Rows from block 3 of a small autoregressive pixel model, named by matrix and row number. Rows with one number belong to one neuron. Each number is 50 + 12 x the weight over its row's rms, rounded and kept within 0 to 99. All counts start at 0.
After each neuron's rows are labels from the 100 images, of 14976, where the neuron reaches its highest value: "strongest on" is what is common among them. Only what is clearly more common there than usual is listed. The data: rendered roads seen from a driver's seat, with toy cars, trees and houses. In brackets: how many of the 100, against the usual share in percent.
# fc1: MLP up (model.blocks.3.mlp.fc1.weight, 768x384), inputs 192-239
# fc2: MLP down (model.blocks.3.mlp.fc2.weight, 384x768, transposed), outputs 192-239

fc1.375:75 69 43 57 45 49 63 40 42 46 73 24 28 50 41 52 51 49 49 42 53 60 60 50 45 59 53 50 50 51 43 65 61 37 45 57 56 53 55 19 62 47 37 42 54 23 45 59
fc2.375:55 60 41 53 66 60 74 53 49 41 56 53 54 74 50 46 36 23 87 33 42 67 41 66 30 33 47 52 23 57 41 52 59 45 70 58 46 54 63 47 37 49 68 65 59 60 67 37
strongest on: lamp (91 vs 29.8)

fc1.178:60 39 34 68 48 48 34 43 40 45 25 28 46 51 55 35 61 56 47 58 57 56 48 57 55 43 50 60 40 40 58 53 60 66 63 55 46 55 57 43 63 69 46 66 56 53 38 43
fc2.178:44 44 41 65 52 66 39 73 54 58 55 46 54 49 51 52 45 34 60 63 52 56 50 41 46 54 43 49 49 48 64 42 38 68 56 55 61 81 39 43 28 50 48 19 24 48 27 48
strongest on: dashed white line (79 vs 25.6); bends right (62 vs 33.1)

fc1.573:72 40 57 59 26 46 54 33 48 46 48 38 65 35 34 46 84 40 40 45 49 60 61 64 33 55 53 59 66 33 49 45 41 47 42 39 62 28 61 58 65 55 57 37 48 59 48 55
fc2.573:55 57 54 27 62 51 36 42 42 42 36 46 64 03 63 50 56 66 57 32 43 68 58 52 69 57 25 51 46 48 48 44 70 61 51 72 22 56 73 57 62 54 32 28 49 62 59 54
strongest on: lamp (97 vs 29.8); straight (61 vs 32.9)

fc1.27:58 61 55 63 42 49 68 58 52 61 58 47 60 63 53 63 75 58 37 40 48 60 48 39 55 64 46 53 43 42 49 70 45 45 58 44 62 47 60 45 58 50 49 33 61 29 37 52
fc2.27:52 37 58 47 63 46 58 49 39 45 61 51 54 45 48 68 44 51 63 58 46 40 61 51 51 51 39 57 59 75 38 53 54 61 67 47 22 68 57 52 35 70 35 39 51 59 71 50
strongest on: house (61 vs 31.6)

fc1.695:54 61 28 42 54 50 58 53 58 53 37 42 36 48 36 63 51 41 69 57 60 52 47 40 54 50 32 62 65 45 56 65 19 25 45 38 29 37 56 52 79 49 42 32 58 56 57 60
fc2.695:52 42 39 39 72 49 48 57 29 51 60 45 36 44 45 42 39 60 62 45 45 57 34 68 44 46 35 63 74 72 60 42 28 44 37 57 60 62 68 50 38 47 67 58 50 38 79 33
strongest on: truck (98 vs 54.9); vehicles: two (69 vs 41.9)

fc1.140:53 52 37 41 48 63 44 57 49 64 74 55 53 38 65 29 41 60 48 42 43 58 53 49 35 51 35 72 54 44 68 85 63 31 53 51 37 51 41 78 49 60 63 42 42 52 30 38
fc2.140:58 64 27 36 28 38 43 54 67 48 60 64 41 45 66 57 42 39 27 34 44 33 50 55 72 41 59 47 64 54 36 37 63 53 36 53 60 37 37 43 55 25 28 54 52 43 28 44
strongest on: house (93 vs 31.6)

fc1.395:48 32 51 67 50 59 62 61 39 39 57 61 55 50 51 47 53 53 57 22 49 54 52 61 67 51 59 37 57 70 53 51 48 49 55 58 42 42 49 55 42 61 44 32 60 52 41 40
fc2.395:91 66 41 60 49 40 43 24 54 47 46 57 47 44 62 57 40 56 43 44 40 46 52 46 42 50 38 77 68 41 80 61 51 62 37 56 62 61 54 62 35 40 68 29 32 60 30 40
strongest on: straight (63 vs 32.9)

fc1.55:65 56 68 35 40 54 56 43 55 49 35 52 39 44 23 41 46 69 45 48 38 53 54 61 48 45 37 43 43 73 53 39 50 65 38 51 82 42 54 46 66 48 51 56 39 38 60 29
fc2.55:54 51 53 54 43 50 51 51 50 41 38 40 85 82 54 32 24 54 54 47 44 38 71 44 42 53 43 79 48 51 50 29 78 66 37 66 45 30 31 46 34 44 32 56 59 52 51 59
strongest on: tree (81 vs 29.5)

fc1.388:42 50 38 60 55 47 51 42 70 54 54 31 58 46 59 28 43 50 55 56 55 49 42 59 35 49 23 46 61 46 39 82 46 58 56 45 60 43 41 49 43 46 58 46 48 49 53 37
fc2.388:17 68 30 45 59 43 63 26 62 68 35 35 75 46 30 45 39 47 39 37 62 27 74 52 30 49 57 45 46 52 54 50 58 51 54 53 40 55 39 44 33 59 61 54 55 38 36 33
strongest on: tree (59 vs 29.5)

fc1.626:61 46 62 47 67 49 43 53 51 78 59 50 15 63 38 40 44 28 54 52 51 51 65 32 60 56 42 64 41 49 44 59 51 32 30 48 42 59 63 52 63 60 53 52 63 51 67 31
fc2.626:52 43 37 48 48 50 42 55 67 44 50 35 42 49 21 35 55 32 52 53 42 45 53 17 51 46 48 61 75 25 42 67 45 15 48 37 43 31 66 32 63 39 40 38 49 57 40 38
strongest on: sandy verge (72 vs 33.2)

fc1.303:41 50 42 52 63 60 62 43 26 61 51 44 34 53 45 54 56 50 51 34 45 48 48 52 53 58 68 72 40 59 35 60 57 56 51 35 59 47 60 32 67 45 61 64 46 43 69 40
fc2.303:26 31 54 48 48 52 50 48 51 56 57 46 50 37 46 68 32 43 62 46 52 39 49 29 50 51 38 54 34 45 23 57 28 54 76 16 58 26 58 45 50 77 45 73 71 47 65 57
strongest on: sandy verge (100 vs 33.2)

fc1.512:78 69 42 61 40 55 43 30 64 37 58 35 53 53 28 77 40 53 36 47 48 57 56 54 22 53 39 45 53 56 43 44 48 46 45 51 70 35 48 63 77 39 53 51 40 43 26 58
fc2.512:46 50 43 45 36 62 40 55 63 40 64 34 38 76 28 49 21 42 41 53 69 58 66 65 64 44 48 40 65 30 43 51 49 61 45 59 56 52 66 47 57 72 65 70 42 51 38 24
strongest on: straight (69 vs 32.9)

fc1.236:75 38 31 51 45 38 39 44 80 44 59 34 40 41 53 56 46 43 35 43 52 40 38 33 49 67 65 38 56 48 50 40 52 51 35 39 50 28 34 39 58 58 46 33 31 33 61 54
fc2.236:45 60 53 64 40 51 33 41 64 51 59 28 41 23 47 64 24 47 63 50 54 39 70 53 49 55 52 67 54 28 43 56 57 44 58 51 41 38 52 39 53 64 34 73 52 44 55 70
strongest on: line: no line (50 vs 24.8)

fc1.159:47 34 51 50 47 53 48 31 31 50 32 52 49 32 46 22 63 34 45 59 62 49 41 63 64 48 41 42 64 69 39 76 37 43 66 63 40 50 49 50 56 43 46 36 46 48 41 56
fc2.159:54 32 55 52 54 46 45 57 40 64 44 50 48 46 72 30 44 46 46 51 43 48 50 54 42 70 42 64 33 67 76 47 82 57 48 25 31 33 57 45 46 33 43 62 48 51 60 55
strongest on: dashed white line (64 vs 25.6)

fc1.284:49 51 63 45 39 57 49 55 45 60 52 48 39 27 65 50 62 53 37 42 40 57 48 56 56 55 32 37 68 60 34 44 38 57 48 26 35 30 48 54 63 52 52 61 45 54 67 61
fc2.284:54 31 33 41 56 56 61 44 48 52 55 59 49 58 53 39 44 49 60 52 51 53 49 39 36 50 42 65 66 59 51 47 41 61 47 46 56 71 42 42 29 34 41 42 41 51 64 34
strongest on: house (88 vs 31.6)

fc1.417:47 62 60 41 69 56 49 56 21 59 34 39 17 42 80 54 46 29 49 41 53 53 49 41 54 44 45 48 50 53 47 33 36 43 74 48 58 73 41 31 54 36 55 51 59 50 52 18
fc2.417:73 33 65 41 44 44 73 21 67 35 46 47 68 49 38 45 32 66 53 52 51 53 59 50 37 58 51 55 45 35 48 75 58 57 33 58 64 34 49 51 51 50 55 42 50 36 37 77
strongest on: line: no line (78 vs 24.8)

fc1.270:58 47 77 45 37 54 57 56 74 38 65 52 45 52 24 60 61 63 45 56 48 57 62 74 51 61 34 33 62 29 40 64 42 25 13 65 65 27 43 60 51 60 40 39 52 51 50 67
fc2.270:39 48 36 61 53 46 55 78 42 40 41 36 68 43 43 61 40 51 49 45 63 47 66 58 72 48 32 37 20 59 40 35 64 61 54 57 46 55 30 62 42 60 25 39 65 39 42 67
strongest on: lamp (91 vs 29.8)

fc1.630:57 55 37 56 49 55 58 44 63 36 45 49 32 50 50 57 64 37 25 56 45 48 53 52 53 78 64 50 54 59 53 55 44 52 60 63 43 62 47 49 52 54 62 75 54 42 37 28
fc2.630:62 76 52 64 28 45 71 65 39 42 59 47 64 36 58 42 44 33 50 60 35 57 59 52 44 56 62 46 49 66 62 67 40 32 44 41 51 55 32 50 70 66 22 44 49 65 21 56
strongest on: tree (71 vs 29.5)

fc1.86:59 44 35 56 53 54 40 30 47 33 43 60 74 44 38 37 61 46 69 42 51 64 27 62 59 64 50 43 34 59 37 64 44 51 38 58 64 39 38 39 71 58 38 49 31 29 57 46
fc2.86:42 61 38 54 42 45 67 46 33 55 36 47 66 35 63 26 58 34 45 30 40 63 47 64 56 72 49 53 47 56 43 62 59 21 35 54 43 38 54 45 61 80 46 50 69 55 43 43
strongest on: bends right (93 vs 33.1); truck (88 vs 54.9); vehicles: two (71 vs 41.9)

fc1.600:59 48 60 44 59 46 52 52 49 70 44 45 23 56 60 32 32 59 42 58 50 51 58 47 47 50 56 48 47 49 55 48 64 48 72 22 66 32 46 48 70 35 51 40 51 52 33 47
fc2.600:45 46 60 43 59 43 30 27 64 45 58 67 29 30 32 21 52 43 59 59 48 42 52 48 53 58 43 57 56 42 39 50 46 54 53 46 42 61 53 22 44 38 76 54 40 42 49 24
strongest on: line: no line (50 vs 24.8)

fc1.640:40 33 52 50 42 47 52 63 40 59 19 38 61 55 58 47 34 47 55 54 61 48 47 51 39 52 54 50 68 47 22 55 36 73 35 56 32 53 57 42 54 23 49 46 60 47 56 65
fc2.640:62 35 41 56 60 41 54 31 61 58 68 61 45 48 55 46 79 55 45 54 46 45 61 66 38 45 62 51 31 32 59 45 57 44 59 50 59 24 57 16 57 50 58 33 65 55 57 58
strongest on: tree (100 vs 29.5)

fc1.485:78 65 48 46 50 61 65 32 48 62 58 44 51 49 50 56 65 43 53 52 48 55 64 39 27 41 37 53 50 52 34 48 84 59 42 27 59 41 47 53 65 32 53 60 39 38 53 46
fc2.485:63 53 51 27 46 55 50 58 40 58 45 57 54 42 55 51 59 49 40 33 43 72 51 60 51 44 55 54 52 39 64 45 74 53 57 61 45 46 47 68 78 31 12 63 38 62 63 63
strongest on: lamp (83 vs 29.8)

fc1.226:53 57 61 48 59 49 64 46 55 53 49 73 50 46 57 53 32 59 60 43 52 48 52 63 47 53 37 45 63 36 53 64 55 67 37 52 58 61 41 55 51 44 25 29 43 41 46 35
fc2.226:36 90 29 41 46 49 52 46 39 52 56 53 46 62 47 47 45 52 58 61 55 70 35 66 31 73 71 39 40 32 28 60 32 50 47 59 34 59 54 57 55 55 32 42 74 52 72 52
strongest on: dashed white line (74 vs 25.6)

fc1.143:66 61 34 62 36 54 67 72 23 55 53 25 52 29 59 26 40 76 42 49 44 73 46 56 20 43 28 53 63 51 55 60 65 40 45 52 43 68 43 43 56 42 38 52 50 50 70 66
fc2.143:60 45 42 46 21 55 68 39 71 48 57 44 37 65 55 62 49 52 40 60 41 49 39 58 50 48 56 38 36 51 68 56 46 36 59 75 66 51 52 30 30 70 69 71 39 69 53 56
strongest on: snowy verge (67 vs 34)

fc1.693:54 78 62 57 56 58 46 74 64 64 45 49 36 45 39 19 59 39 64 52 37 57 55 54 39 45 50 48 39 50 52 60 54 60 31 31 25 56 40 44 70 47 29 80 59 48 45 63
fc2.693:49 54 47 63 59 38 43 32 58 52 44 56 39 61 49 58 71 33 53 60 38 47 50 81 57 41 32 55 46 38 52 63 36 63 59 63 50 43 67 41 52 54 55 38 32 44 75 32
strongest on: tree (70 vs 29.5)

fc1.203:57 57 45 52 42 52 55 58 59 56 36 61 38 43 46 38 56 71 56 44 53 45 50 67 58 47 49 27 37 44 57 67 53 37 22 34 62 44 73 24 73 37 40 53 57 51 54 62
fc2.203:33 40 38 40 56 63 32 38 57 57 17 49 52 41 57 52 40 68 36 54 59 58 49 52 73 58 65 61 68 44 58 54 52 60 33 33 52 30 64 47 68 44 51 21 37 61 46 71
strongest on: house (99 vs 31.6); bends right (61 vs 33.1)

fc1.26:49 35 49 43 58 57 65 71 51 25 43 42 46 42 50 60 57 71 48 50 52 45 31 59 38 61 49 59 41 72 33 69 68 55 38 57 41 61 53 56 38 40 55 34 33 53 40 30
fc2.26:42 39 24 55 72 57 64 33 52 43 57 54 48 61 58 49 81 43 69 43 51 51 59 44 43 68 29 24 64 44 60 47 43 45 44 58 64 36 35 48 59 47 69 42 53 39 47 39
strongest on: snowy verge (64 vs 34)

fc1.493:77 47 45 57 61 51 47 49 68 44 54 31 74 48 34 47 65 51 60 39 64 65 25 49 36 59 54 51 43 48 32 41 40 43 43 39 58 50 53 66 51 59 49 63 54 43 65 43
fc2.493:54 52 31 71 49 54 48 67 65 60 51 41 50 48 44 82 62 57 52 58 52 43 46 39 35 37 41 40 68 38 53 40 39 37 49 32 65 41 62 52 40 45 53 70 46 58 30 46
strongest on: bends right (63 vs 33.1); tree (59 vs 29.5)

fc1.9:64 61 49 45 48 53 52 51 41 59 41 50 59 32 47 50 59 53 59 48 48 56 40 67 44 48 45 61 37 64 54 70 55 40 47 41 56 66 58 37 64 54 54 34 20 55 33 31
fc2.9:52 50 49 29 35 55 36 41 50 32 46 63 53 73 32 35 69 64 33 55 34 66 38 60 37 71 56 43 41 36 34 50 46 53 69 66 55 56 64 44 54 52 46 44 38 73 62 41
strongest on: sandy verge (74 vs 33.2)

fc1.185:51 59 58 50 44 53 55 58 49 50 63 30 48 36 41 48 59 58 48 54 56 63 58 43 56 49 56 47 61 36 21 69 42 40 46 29 49 42 67 46 55 22 49 44 63 52 48 54
fc2.185:45 32 49 32 43 49 46 46 52 58 28 59 53 56 68 58 39 54 53 57 65 63 48 42 55 38 47 52 44 43 42 58 60 43 55 39 60 67 41 56 41 36 40 46 82 59 48 25
strongest on: sandy verge (71 vs 33.2)

fc1.533:45 59 57 43 68 49 53 57 31 51 53 36 51 43 53 56 55 46 47 42 44 51 73 73 45 57 55 53 35 61 43 57 47 40 51 50 56 51 50 41 45 35 56 48 49 49 37 45
fc2.533:70 37 23 45 58 52 43 54 41 56 57 60 40 42 45 33 55 66 58 57 43 61 39 57 54 22 47 53 49 42 52 45 46 52 42 35 30 63 51 52 53 30 35 32 40 50 60 54
strongest on: bends left (60 vs 34)

fc1.542:65 57 35 38 30 53 41 54 59 51 54 46 39 41 22 62 85 51 49 56 48 44 60 60 41 39 58 53 48 35 48 62 58 30 61 31 27 34 52 55 63 67 56 56 44 66 50 49
fc2.542:42 48 45 45 50 53 70 39 39 57 47 54 35 58 44 55 62 60 43 51 58 52 66 52 41 55 50 49 68 37 26 62 55 37 38 63 32 53 57 43 62 42 53 30 60 43 54 43
strongest on: house (64 vs 31.6)

fc1.29:58 60 56 48 53 47 54 59 58 41 36 37 23 50 42 61 36 66 43 55 39 79 39 67 49 39 60 33 58 59 58 81 59 56 56 62 41 52 49 40 53 31 28 54 62 51 60 53
fc2.29:48 64 72 58 70 54 43 38 61 65 55 60 36 55 32 58 30 37 49 57 32 45 65 59 55 33 43 67 54 21 56 65 41 41 30 36 42 52 48 37 51 29 45 40 46 51 48 44
strongest on: bends left (78 vs 34)

fc1.749:50 46 49 49 43 56 67 76 51 57 44 26 34 43 44 35 54 28 31 53 48 52 47 60 28 43 52 38 65 66 43 88 47 30 41 47 51 48 74 57 69 27 51 67 54 54 74 52
fc2.749:53 76 56 52 61 46 56 86 46 65 50 45 34 50 64 74 43 46 61 53 41 58 41 39 53 44 30 60 55 34 35 24 64 56 50 43 45 58 42 60 60 63 34 55 48 58 65 71
strongest on: bends left (64 vs 34); tree (61 vs 29.5)

fc1.486:67 45 46 45 53 55 60 52 45 47 58 42 44 65 31 43 52 43 42 51 49 48 52 47 46 72 50 55 53 35 47 47 30 72 63 30 73 61 56 27 50 48 43 35 56 60 26 41
fc2.486:60 64 43 31 37 57 60 60 67 45 85 49 52 55 52 43 48 59 58 59 64 41 40 42 46 24 28 74 53 46 27 60 45 42 54 65 42 39 72 45 54 61 46 56 46 50 56 49
strongest on: dashed white line (99 vs 25.6)

fc1.204:46 62 52 55 59 46 59 42 52 51 58 44 57 45 61 37 51 65 47 51 64 51 57 31 39 41 50 53 43 66 61 59 50 30 58 46 41 58 40 63 65 54 63 40 53 40 42 28
fc2.204:25 44 47 41 38 63 40 48 58 47 46 56 82 48 50 62 69 51 42 43 45 53 51 51 60 48 58 41 50 25 56 34 53 33 30 55 27 47 42 34 40 70 37 56 63 72 66 36
strongest on: dashed white line (93 vs 25.6)

fc1.639:65 56 22 58 50 54 72 52 26 28 39 73 64 15 65 52 58 38 65 40 58 41 57 44 67 79 40 44 34 62 24 80 53 55 30 62 41 51 62 24 73 27 31 34 45 45 58 58
fc2.639:36 47 38 49 45 57 68 55 50 49 36 71 41 51 50 40 36 55 61 40 56 36 41 71 62 52 42 50 64 33 58 34 65 32 44 62 42 61 41 43 50 54 60 60 50 44 69 37
strongest on: truck (99 vs 54.9); vehicles: two (70 vs 41.9); bends right (61 vs 33.1)

fc1.242:44 43 30 54 39 47 64 59 40 35 60 52 24 83 15 58 36 53 44 45 46 58 61 71 61 65 24 47 47 65 46 76 56 59 46 70 27 52 41 38 60 52 47 46 32 34 43 46
fc2.242:39 41 71 19 48 47 56 57 55 47 57 50 54 62 23 63 48 77 52 49 45 55 34 42 44 45 78 44 53 49 48 24 50 47 46 64 67 62 59 60 74 60 53 53 38 46 33 52
strongest on: tree (60 vs 29.5)

fc1.514:58 62 44 55 65 55 38 67 48 43 22 52 45 63 46 36 45 57 57 49 45 58 37 55 57 45 29 35 81 62 54 78 57 44 41 47 28 40 56 45 45 47 41 45 73 45 37 47
fc2.514:26 55 48 53 46 64 30 42 32 38 33 67 54 57 26 66 47 49 42 53 47 49 59 51 55 50 37 43 59 42 50 77 37 63 45 47 32 47 61 46 54 27 73 36 64 43 49 32
strongest on: truck (89 vs 54.9); vehicles: two (69 vs 41.9)

fc1.318:51 40 55 67 48 55 55 42 60 47 40 20 50 37 47 49 63 48 67 55 50 53 57 52 37 82 44 53 47 63 55 71 44 73 56 54 61 68 52 33 75 47 59 60 67 57 55 48
fc2.318:25 35 29 68 48 51 58 64 63 53 50 62 67 45 42 58 48 47 51 44 38 38 45 39 41 62 35 32 45 54 56 39 44 62 45 50 83 45 34 46 34 59 54 46 48 52 49 51
strongest on: straight (67 vs 32.9)

fc1.341:51 63 45 52 39 58 62 58 51 63 65 54 36 44 61 52 71 47 34 49 51 50 52 53 44 44 45 40 61 43 70 66 46 32 44 53 39 32 50 39 51 43 48 60 60 54 53 46
fc2.341:60 64 45 47 39 55 46 39 69 58 37 59 48 66 58 57 45 65 55 38 39 46 62 45 55 40 63 52 63 63 37 43 61 17 50 66 73 33 33 47 68 16 44 53 48 48 59 41
strongest on: house (98 vs 31.6)

fc1.608:63 51 63 68 48 48 52 26 48 62 53 41 23 63 24 72 50 41 52 56 40 69 37 61 51 23 43 53 52 43 58 63 47 59 46 46 33 39 40 48 67 41 56 55 60 61 72 52
fc2.608:52 37 64 36 73 52 49 52 61 42 49 35 36 29 43 59 54 53 54 57 40 38 43 47 56 56 39 33 16 46 36 43 44 55 45 51 52 54 76 49 55 58 55 70 62 61 50 66
strongest on: sandy verge (86 vs 33.2)

fc1.155:44 46 28 61 45 56 62 66 45 55 28 50 38 60 67 28 46 47 51 56 55 50 48 49 43 56 49 66 52 52 54 61 36 48 31 42 44 39 58 41 61 50 46 71 70 64 42 65
fc2.155:38 58 54 28 38 56 50 73 42 34 58 53 56 64 43 60 38 53 46 49 52 40 42 45 51 62 45 56 43 35 49 33 58 47 35 36 49 39 53 49 38 57 36 73 72 56 48 60
strongest on: tree (100 vs 29.5)

fc1.479:80 58 48 52 46 52 52 39 75 58 62 64 52 48 49 60 55 47 42 38 40 53 51 52 50 51 57 44 49 49 45 50 70 54 50 41 49 42 58 50 39 51 56 49 52 58 48 52
fc2.479:61 52 72 41 53 45 32 55 54 37 69 42 74 41 60 63 19 44 35 58 58 55 53 50 58 57 41 60 55 53 59 17 63 54 29 48 29 45 68 33 57 47 41 67 56 38 50 38
strongest on: lamp (96 vs 29.8)

fc1.464:49 49 75 66 46 51 65 79 42 49 51 38 45 27 57 38 65 41 55 39 54 52 59 85 34 67 46 55 43 53 23 45 27 29 46 14 71 46 52 64 49 59 54 49 45 43 66 41
fc2.464:23 44 26 39 45 41 67 71 46 57 29 55 42 41 38 75 58 49 33 50 52 57 47 46 64 34 56 51 36 74 66 54 33 41 47 39 53 63 44 48 37 37 46 42 68 56 69 51
strongest on: straight (84 vs 32.9)

fc1.352:49 61 45 44 58 56 42 30 19 64 48 61 78 51 51 70 49 53 62 57 45 82 32 51 50 61 39 70 42 81 55 62 37 64 56 52 42 37 60 49 56 38 51 27 70 53 41 39
fc2.352:45 70 23 49 56 44 43 65 64 55 38 32 53 57 41 35 77 54 64 46 57 49 41 50 38 55 94 41 59 45 36 60 31 33 62 55 65 25 41 75 38 30 52 37 51 64 53 67
strongest on: bends left (98 vs 34); truck (87 vs 54.9)

fc1.211:53 46 66 40 30 48 58 55 41 55 43 48 34 70 57 68 52 59 24 48 54 57 68 55 37 51 76 47 46 63 63 55 59 55 62 45 43 60 58 28 54 56 42 42 62 48 55 45
fc2.211:68 65 22 59 73 52 53 60 74 30 62 39 38 18 26 27 18 63 45 47 71 30 39 54 49 53 38 74 59 46 35 52 67 29 14 46 49 50 47 62 61 48 46 56 39 60 60 42
strongest on: bends left (68 vs 34)

fc1.34:48 45 40 20 40 48 51 31 55 77 40 51 51 37 61 52 49 54 44 40 39 47 57 82 62 76 53 44 67 50 45 29 56 56 41 42 50 47 55 74 40 43 60 37 48 50 31 34
fc2.34:34 66 19 33 44 50 60 36 49 49 56 75 51 34 44 48 37 23 51 55 39 35 57 46 49 36 57 62 49 63 45 45 24 52 54 35 63 63 59 34 37 38 39 70 41 56 44 38
strongest on: truck (86 vs 54.9)

fc1.286:38 70 63 68 25 56 34 61 56 63 57 28 40 44 56 52 53 55 48 46 39 48 57 53 56 61 43 46 51 51 50 58 33 75 08 30 67 43 62 31 71 54 25 59 65 44 44 42
fc2.286:29 72 40 64 36 48 35 58 71 38 78 51 46 57 43 56 78 35 67 39 45 27 40 52 51 55 44 35 38 55 30 66 19 65 28 42 52 56 50 38 43 54 58 50 85 40 33 42
strongest on: straight (100 vs 32.9)

fc1.262:54 37 63 45 56 47 38 33 61 42 55 44 28 77 35 52 69 41 51 42 56 50 43 39 52 62 44 69 43 77 51 46 28 57 55 44 48 43 53 56 52 61 28 59 45 42 37 34
fc2.262:55 67 32 61 40 48 42 63 33 60 40 58 36 66 53 55 60 65 78 53 57 54 43 61 58 63 62 60 49 82 42 54 38 51 33 44 50 42 50 53 57 69 49 59 58 61 55 45
strongest on: line: no line (60 vs 24.8)

fc1.50:48 71 29 85 55 47 55 48 50 36 34 44 55 46 43 27 68 48 37 52 56 43 58 36 52 64 59 47 54 40 48 48 63 61 41 56 48 39 62 43 64 43 56 54 36 54 39 45
fc2.50:47 63 09 62 44 50 47 49 55 39 55 51 54 67 61 43 42 54 42 42 64 49 57 40 58 62 46 58 48 55 93 45 27 44 53 41 69 58 42 48 33 70 40 43 43 55 27 47
strongest on: dashed white line (99 vs 25.6)

fc1.431:43 66 75 50 58 51 60 54 34 69 65 43 19 50 27 40 54 52 69 32 50 69 51 47 37 56 48 33 43 71 54 47 39 34 22 42 44 26 58 51 64 63 47 30 39 47 58 40
fc2.431:50 32 40 59 33 64 52 51 34 61 84 46 28 36 54 47 51 57 24 38 64 58 11 44 65 57 36 68 60 36 51 34 54 40 32 46 74 51 67 54 57 38 27 52 48 55 51 36
strongest on: truck (92 vs 54.9); bends right (65 vs 33.1)

fc1.741:64 70 62 61 69 55 64 46 46 50 71 56 49 56 68 38 93 39 68 42 52 45 51 62 53 46 39 53 51 26 50 56 44 38 58 62 48 40 45 65 61 62 58 52 54 58 74 66
fc2.741:53 44 44 33 64 40 74 46 47 48 23 53 59 57 60 69 39 61 41 48 42 58 53 54 52 53 29 66 28 32 67 53 54 41 42 59 27 44 62 45 65 60 21 53 79 45 40 53
strongest on: lamp (85 vs 29.8)

fc1.538:57 64 41 65 44 76 57 49 48 38 83 52 23 34 44 60 37 37 45 51 40 42 56 39 60 48 30 58 45 46 57 46 18 63 41 19 47 59 44 59 35 40 35 28 52 56 35 51
fc2.538:56 37 67 27 24 43 44 58 61 53 34 42 59 70 54 60 39 59 41 47 49 50 41 18 45 60 69 42 31 59 47 50 77 44 51 34 47 49 64 32 67 45 64 60 57 53 40 71
strongest on: double yellow line (80 vs 24.3); bends left (65 vs 34)

fc1.69:53 34 39 53 42 41 73 41 46 70 79 46 46 44 56 27 60 53 59 51 49 63 51 48 60 79 36 08 69 59 58 55 55 59 45 63 47 48 48 55 45 49 33 35 51 39 48 71
fc2.69:40 50 53 48 50 38 47 68 51 65 37 48 35 49 65 40 41 36 50 33 38 68 55 53 42 58 41 59 59 54 57 48 61 38 40 73 51 51 70 56 65 53 59 53 40 48 39 73
strongest on: lamp (80 vs 29.8)

fc1.696:61 63 71 57 43 49 55 50 46 48 55 59 64 40 54 43 36 48 31 52 54 51 43 58 49 50 64 62 55 63 55 49 65 38 41 31 79 36 60 60 33 52 47 29 37 46 40 67
fc2.696:42 57 49 82 66 50 63 89 48 54 32 30 29 61 30 67 74 65 38 53 63 50 67 73 43 47 70 44 58 39 52 28 40 46 66 49 67 55 47 58 62 29 50 56 52 52 58 43
strongest on: double yellow line (58 vs 24.3)

fc1.379:82 53 51 46 41 54 57 49 53 45 65 51 64 49 20 39 62 49 62 39 55 51 60 53 65 66 48 59 72 44 62 54 72 60 41 38 53 39 38 59 56 61 43 32 68 37 50 56
fc2.379:81 55 62 61 32 48 50 48 71 57 47 48 70 45 29 38 44 55 52 18 68 48 32 39 46 44 43 29 53 59 61 53 32 49 64 58 95 51 53 62 67 43 60 24 49 52 63 51
strongest on: truck (92 vs 54.9); vehicles: two (73 vs 41.9)

fc1.520:44 64 53 61 53 68 55 41 52 58 54 52 36 58 44 40 59 44 29 58 39 84 38 42 55 63 44 56 59 46 69 40 67 61 49 49 46 30 45 57 35 46 44 60 56 56 45 43
fc2.520:35 49 57 48 33 51 61 73 45 57 66 36 38 27 66 35 45 63 68 54 59 12 77 52 60 48 52 41 55 59 31 62 37 31 47 51 52 67 42 43 66 59 39 42 53 45 51 68
strongest on: truck (83 vs 54.9)